config = dict(
    arch='tc_resnet',
    model='CTC audio transcriber',
    dataset='melodies that start on their tonic, played by one synthesised instrument',
    train_examples=26041,
    time_shift_ms=50,
    input='waveform_16khz',
    tokenizer='char',
    vocab_size=20,
    norm='batchnorm',
    activation='relu',
    depths=[2, 3, 4, 2],
    kernel_size=7,
    wave_channels=128,
    wave_strides=[5, 2, 2, 2, 2, 2],
    widths=[128, 192, 288, 432],
    init='trunc_normal_002',
    residual_init='zero_last',
    optimizer='adamw',
    lr=0.0032,
    beta1=0.8,
    beta2=0.95,
    eps=1e-06,
    grad_clip=1.0,
    steps=19000,
    batch_size=128,
    epochs=93.4,
    lr_schedule='cosine',
    final_lr_fraction=0,
    warmup_steps=1900,
    weight_decay=0.06,
)
Rows from block 4 of a small CTC audio transcriber, named by matrix and row number. Rows with one number belong to one channel. Each number is 50 + 10 x the weight over its row's rms, rounded and kept within 0 to 99. All counts start at 0.
Before each channel's rows are labels from the 100 clips, of 14976, where the channel reaches its highest value: "peak on" is the class under the peak. Only what is clearly more common there than usual is listed. The data: melodies that start on their tonic, played by one synthesised instrument. In brackets: how many of the 100.
# convs0: first width-7 conv (model.blocks.4.convs.0.weight, 192x192x7, each kernel summed), inputs 96-191
# convs1: second width-7 conv (model.blocks.4.convs.1.weight, 192x192x7, transposed, each kernel summed), outputs 96-191

peak on: no note (92)
convs0.89:47 35 57 33 48 55 27 48 63 46 47 60 67 51 38 55 50 49 46 45 57 46 51 56 57 55 49 41 23 37 48 52 54 58 27 50 52 54 45 43 56 60 52 75 45 47 66 47 56 47 47 51 48 44 59 60 35 45 43 47 46 60 33 34 41 45 50 54 48 43 53 57 46 48 43 31 42 53 46 40 46 38 52 61 52 48 60 44 65 39 44 43 49 16 61 41
convs1.89:50 49 51 45 39 60 42 58 70 39 43 45 61 46 48 33 40 41 51 65 51 44 39 84 34 55 55 48 52 67 34 61 39 45 48 50 54 54 53 78 51 56 53 54 53 42 61 44 43 50 49 63 51 46 54 51 55 39 70 43 32 54 51 42 48 43 41 45 40 67 59 57 42 45 45 41 47 37 44 56 48 40 50 46 44 32 47 35 43 45 56 73 55 61 35 45

peak on: B5 (37); A#5 (27)
convs0.191:48 56 38 38 48 47 35 52 77 52 58 50 38 46 35 58 24 55 62 42 43 21 51 39 53 36 62 47 55 42 54 33 53 79 54 36 63 37 51 48 58 40 57 45 39 65 70 68 32 69 51 62 39 56 56 48 58 61 60 55 41 50 64 50 46 43 71 43 58 50 39 53 30 61 45 50 53 47 49 52 44 68 47 40 55 41 55 29 46 46 46 51 58 50 62 47
convs1.191:49 60 56 44 39 57 49 56 55 27 53 62 43 72 53 32 41 39 50 54 50 52 57 41 30 53 51 41 62 55 25 48 49 41 61 50 48 54 57 30 51 57 46 55 55 45 51 78 49 48 44 39 44 56 60 44 65 34 58 52 33 61 54 46 39 59 52 43 84 44 34 57 49 33 59 38 49 42 52 65 54 46 53 48 61 39 60 52 55 61 50 39 40 56 40 45

peak on: no note (96)
convs0.66:42 59 43 41 44 67 37 66 59 43 39 63 55 51 51 42 55 39 60 51 47 38 37 24 70 54 57 49 48 42 46 67 48 58 50 46 41 48 40 48 48 62 35 47 47 45 64 68 48 37 61 53 51 39 45 53 32 43 45 43 54 52 43 46 46 44 29 37 38 46 37 51 46 59 45 74 45 55 59 53 41 43 55 45 43 30 61 48 44 56 37 46 45 52 40 45
convs1.66:52 55 54 54 49 38 62 55 36 43 58 55 62 41 35 56 61 63 40 51 80 38 46 61 47 50 47 56 65 55 64 46 45 49 40 39 50 56 44 42 71 45 68 59 48 49 64 55 34 47 41 59 50 43 40 55 31 65 31 46 43 58 65 40 51 71 54 53 61 36 57 40 40 44 20 58 40 53 48 49 46 43 48 47 57 45 39 65 46 56 51 50 42 29 52 52

peak on: C#4 (26)
convs0.153:49 55 52 50 58 47 47 56 55 33 55 47 48 53 70 48 46 79 54 33 25 46 61 47 60 52 59 38 41 46 47 58 59 32 48 49 35 52 54 25 43 53 57 50 43 45 46 26 40 50 55 39 45 54 65 48 65 56 43 43 39 52 44 48 49 54 48 43 37 49 54 48 49 28 36 50 43 54 59 53 42 57 62 45 41 26 34 40 61 53 54 37 47 57 42 49
convs1.153:57 42 48 41 41 55 62 52 40 49 59 50 30 53 60 70 32 28 48 60 46 51 56 41 48 47 56 51 30 58 48 40 52 60 48 63 57 48 44 56 55 47 31 45 45 55 46 60 44 47 47 52 50 31 64 58 47 67 41 59 53 43 37 49 44 56 53 49 53 39 46 58 43 56 36 44 56 37 48 41 50 41 42 54 53 54 54 47 48 51 42 51 50 62 63 50

peak on: no note (74)
convs0.127:44 66 67 49 69 40 33 48 46 39 42 44 50 50 51 43 58 49 62 52 37 40 55 55 67 52 47 40 54 56 42 36 39 33 66 40 46 48 58 39 35 42 35 66 63 54 43 52 44 55 54 46 61 49 50 43 56 70 45 25 52 55 44 43 45 27 54 38 51 38 40 34 49 57 37 56 53 35 56 50 57 57 36 33 48 44 42 61 49 54 56 39 56 48 32 56
convs1.127:55 54 56 44 41 57 66 59 70 42 49 58 42 36 62 57 49 55 57 39 44 52 81 32 55 50 52 59 51 63 82 44 51 66 55 67 45 70 51 45 53 61 56 82 50 44 44 78 27 57 43 45 53 23 52 51 48 48 52 48 48 64 40 59 62 68 49 50 63 32 54 51 51 38 55 62 46 62 45 56 51 40 50 41 58 78 53 49 51 57 48 53 57 55 36 47

peak on: no note (100)
convs0.70:46 48 31 59 42 51 45 53 55 73 28 39 55 64 48 60 40 40 43 54 55 49 40 54 43 38 44 51 48 63 46 37 28 54 45 44 52 36 44 46 46 29 36 71 45 49 44 38 55 33 66 45 63 55 44 54 48 43 57 42 66 46 47 53 39 31 36 40 37 55 57 49 53 55 51 41 29 39 42 66 36 56 32 31 31 63 32 61 51 31 29 45 42 48 54 53
convs1.70:46 43 61 54 51 46 50 48 59 64 57 61 44 78 50 54 39 62 46 40 50 33 39 40 46 60 37 44 81 64 57 54 57 52 53 45 52 44 51 52 55 33 52 40 52 37 65 58 48 48 61 55 43 45 35 34 53 44 54 54 50 40 53 57 27 49 70 49 51 62 36 48 34 44 41 55 30 63 31 74 63 38 58 58 65 43 52 49 48 56 32 48 34 34 47 35

peak on: A4 (27)
convs0.49:49 44 46 46 65 61 25 41 09 43 39 44 33 49 67 51 47 46 56 45 49 36 48 48 67 34 53 38 45 57 28 31 42 54 56 53 54 36 49 43 27 51 33 42 40 62 55 43 57 62 61 44 47 45 51 49 38 55 42 50 64 41 37 51 48 43 53 37 49 46 37 45 36 34 37 63 43 28 53 65 56 52 48 28 50 34 44 63 47 47 47 47 51 31 36 45
convs1.49:48 54 49 60 46 58 35 48 36 21 49 62 23 55 34 60 58 51 54 47 42 53 59 48 54 53 58 35 43 67 51 40 45 46 53 54 48 51 49 42 75 54 26 56 52 47 35 78 34 52 55 44 52 29 44 54 55 46 68 51 68 76 48 43 52 53 49 51 55 54 51 43 43 52 46 35 55 48 49 61 43 52 49 50 44 54 55 21 49 46 37 46 58 57 61 44

peak on: C3 (43)
convs0.95:55 64 51 44 48 60 54 64 17 42 50 65 49 46 48 51 42 70 49 44 56 58 63 59 69 41 69 53 45 49 40 51 46 45 42 66 51 48 51 48 19 63 55 32 55 63 54 31 58 59 53 71 50 55 61 62 57 70 49 34 36 54 43 42 47 57 51 51 38 54 46 42 51 49 48 44 73 50 66 62 62 55 53 60 49 44 35 40 59 54 51 52 46 58 53 58
convs1.95:47 55 52 48 46 51 55 70 45 52 50 48 46 54 49 47 60 45 49 75 60 35 66 54 39 57 60 44 38 42 45 53 43 39 30 48 48 50 63 40 32 40 40 61 48 42 39 43 45 52 56 68 43 20 57 59 55 57 57 42 32 43 39 40 52 55 57 52 54 48 37 53 37 44 47 41 58 53 42 49 58 44 52 60 39 43 59 23 57 41 40 52 57 47 47 50

peak on: no note (99)
convs0.102:57 58 62 36 39 24 41 53 45 55 50 50 42 41 47 58 48 46 51 33 45 48 45 47 52 51 50 50 43 64 59 36 45 44 54 40 49 61 56 58 30 64 46 74 49 45 54 62 50 47 45 52 54 72 46 50 56 45 37 43 43 60 60 73 57 48 53 36 64 36 60 42 54 77 55 55 57 41 56 38 52 49 52 63 39 36 41 44 57 61 47 48 43 55 47 51
convs1.102:45 37 48 43 69 54 44 44 65 61 49 38 51 49 63 32 46 60 50 53 52 38 71 37 52 58 46 56 55 55 77 54 55 73 66 60 50 46 49 55 29 51 46 57 49 51 56 63 54 54 47 60 47 63 36 49 23 44 51 56 52 47 55 61 46 55 46 50 40 81 40 56 50 26 41 56 42 35 54 61 55 46 51 43 54 41 29 45 52 51 56 48 51 57 60 42

peak on: no note (99)
convs0.139:50 45 45 40 37 26 49 40 80 60 54 44 48 55 60 75 52 51 54 64 58 45 48 57 47 55 50 51 43 52 74 44 65 43 50 51 53 46 54 63 92 46 54 65 47 37 51 49 54 44 37 44 48 63 44 55 55 39 42 39 44 45 51 35 45 38 50 31 47 54 57 51 40 62 55 57 46 63 46 35 42 45 50 58 44 53 57 44 72 49 51 55 48 44 64 45
convs1.139:56 48 55 34 55 45 58 61 61 55 49 49 46 43 65 53 45 64 53 59 64 43 60 48 44 44 45 57 85 45 40 37 54 48 60 69 50 47 53 55 42 47 41 44 48 51 46 45 43 52 49 59 53 53 29 46 40 18 60 58 47 42 53 59 47 63 53 49 50 67 45 52 51 37 43 48 45 43 43 39 60 47 47 33 61 47 54 46 48 56 49 64 14 27 46 52

peak on: C3 (32)
convs0.63:46 50 68 56 62 62 45 47 45 40 44 52 64 64 57 48 58 64 65 45 42 45 57 58 49 45 63 37 53 42 46 57 41 47 43 47 40 59 51 30 52 62 50 49 51 47 52 54 40 51 59 56 57 45 67 57 66 65 52 60 57 50 38 39 61 44 49 57 31 64 49 47 40 49 44 44 54 45 53 58 49 58 59 53 31 49 41 63 63 58 63 34 44 52 24 53
convs1.63:51 51 54 41 21 59 57 71 34 48 52 60 45 49 65 48 46 22 50 44 51 48 53 54 51 43 50 49 57 45 48 31 50 66 29 55 48 44 46 38 51 58 51 59 58 53 26 52 42 53 53 51 52 37 69 56 75 41 43 57 49 34 50 49 46 55 55 47 52 49 50 45 54 72 32 37 52 68 51 58 42 51 41 55 65 63 65 35 57 52 46 45 46 41 60 52

peak on: E5 (31)
convs0.124:47 53 48 45 43 41 39 51 54 40 61 44 28 50 54 49 55 54 27 42 38 62 53 56 61 58 52 37 30 44 61 54 36 44 48 65 39 64 52 35 48 52 49 78 55 43 46 56 37 39 39 48 52 51 56 42 51 54 30 44 43 54 39 41 61 46 41 47 37 33 52 61 51 28 35 70 54 44 58 50 42 33 60 53 32 42 43 42 61 52 56 38 39 40 45 50
convs1.124:48 61 49 51 49 46 48 51 18 51 48 52 48 37 55 62 54 46 59 49 50 49 91 47 55 52 50 71 62 59 77 62 48 48 64 45 51 63 52 70 57 53 75 73 55 49 40 66 55 47 35 50 50 57 55 53 49 34 52 48 49 41 31 67 54 59 47 52 57 47 46 61 45 25 50 49 56 65 51 54 49 48 47 52 52 42 63 37 49 51 41 57 51 56 60 50

peak on: C#4 (64)
convs0.91:53 48 56 50 49 49 56 44 18 41 53 45 56 58 70 44 49 57 65 49 56 47 58 61 61 42 63 51 43 44 39 34 50 39 43 51 49 72 63 50 20 53 30 28 52 58 46 56 43 60 52 59 56 49 56 49 62 59 57 55 36 47 41 53 48 55 59 55 45 59 46 36 47 61 46 47 53 35 70 56 39 61 54 63 46 46 34 44 52 49 70 49 43 55 37 49
convs1.91:52 51 48 64 57 44 55 63 59 54 45 44 61 31 54 49 56 56 51 61 56 33 75 53 56 61 60 52 40 32 54 46 46 69 48 51 52 55 48 38 24 45 40 78 53 47 47 58 43 53 49 53 51 38 51 55 56 63 52 43 43 29 54 34 58 43 52 52 53 48 37 46 44 33 43 47 49 52 42 57 53 57 51 66 21 53 42 36 53 42 36 47 51 50 58 61

peak on: G#3 (42)
convs0.185:48 61 58 56 48 37 53 49 64 45 41 44 57 59 27 47 55 56 43 26 44 59 57 27 61 72 57 53 47 42 44 60 39 50 40 61 45 44 50 54 52 61 37 58 26 46 57 30 50 37 48 57 55 52 53 62 43 51 55 55 42 73 53 59 53 65 43 65 46 67 50 40 55 49 46 47 37 39 58 46 67 63 38 69 53 29 55 46 60 38 42 51 52 64 38 54
convs1.185:51 60 52 52 46 36 28 41 56 35 49 41 74 43 51 36 33 44 33 44 51 52 32 59 55 47 54 43 48 44 59 51 52 52 24 57 44 46 52 26 32 44 57 78 39 44 47 60 55 42 59 53 46 53 50 52 66 41 49 40 33 39 71 59 50 45 41 52 38 67 41 47 51 36 25 53 48 66 45 36 39 40 53 62 66 50 61 39 46 56 49 53 40 52 46 41

peak on: A4 (32); A3 (27)
convs0.9:20 55 54 45 41 51 50 51 45 49 27 48 61 54 57 53 48 51 54 22 38 42 61 37 48 65 45 45 48 39 50 49 50 51 42 64 45 59 44 34 37 48 49 59 57 64 40 37 41 31 46 30 57 56 46 52 44 59 55 67 48 59 53 46 42 49 55 37 54 62 46 65 68 58 37 55 35 54 49 56 31 54 40 61 41 44 41 44 50 42 37 51 62 40 55 64
convs1.9:54 45 53 46 39 50 61 62 66 51 48 59 52 59 38 48 37 39 39 52 34 49 56 35 56 49 47 22 47 52 53 43 46 59 45 54 50 81 50 36 53 47 59 74 48 44 55 59 62 44 31 40 54 45 64 48 48 41 42 43 47 66 63 44 50 56 49 49 61 46 61 56 47 55 57 50 47 58 58 73 48 46 47 36 59 59 46 40 51 49 49 41 49 67 33 37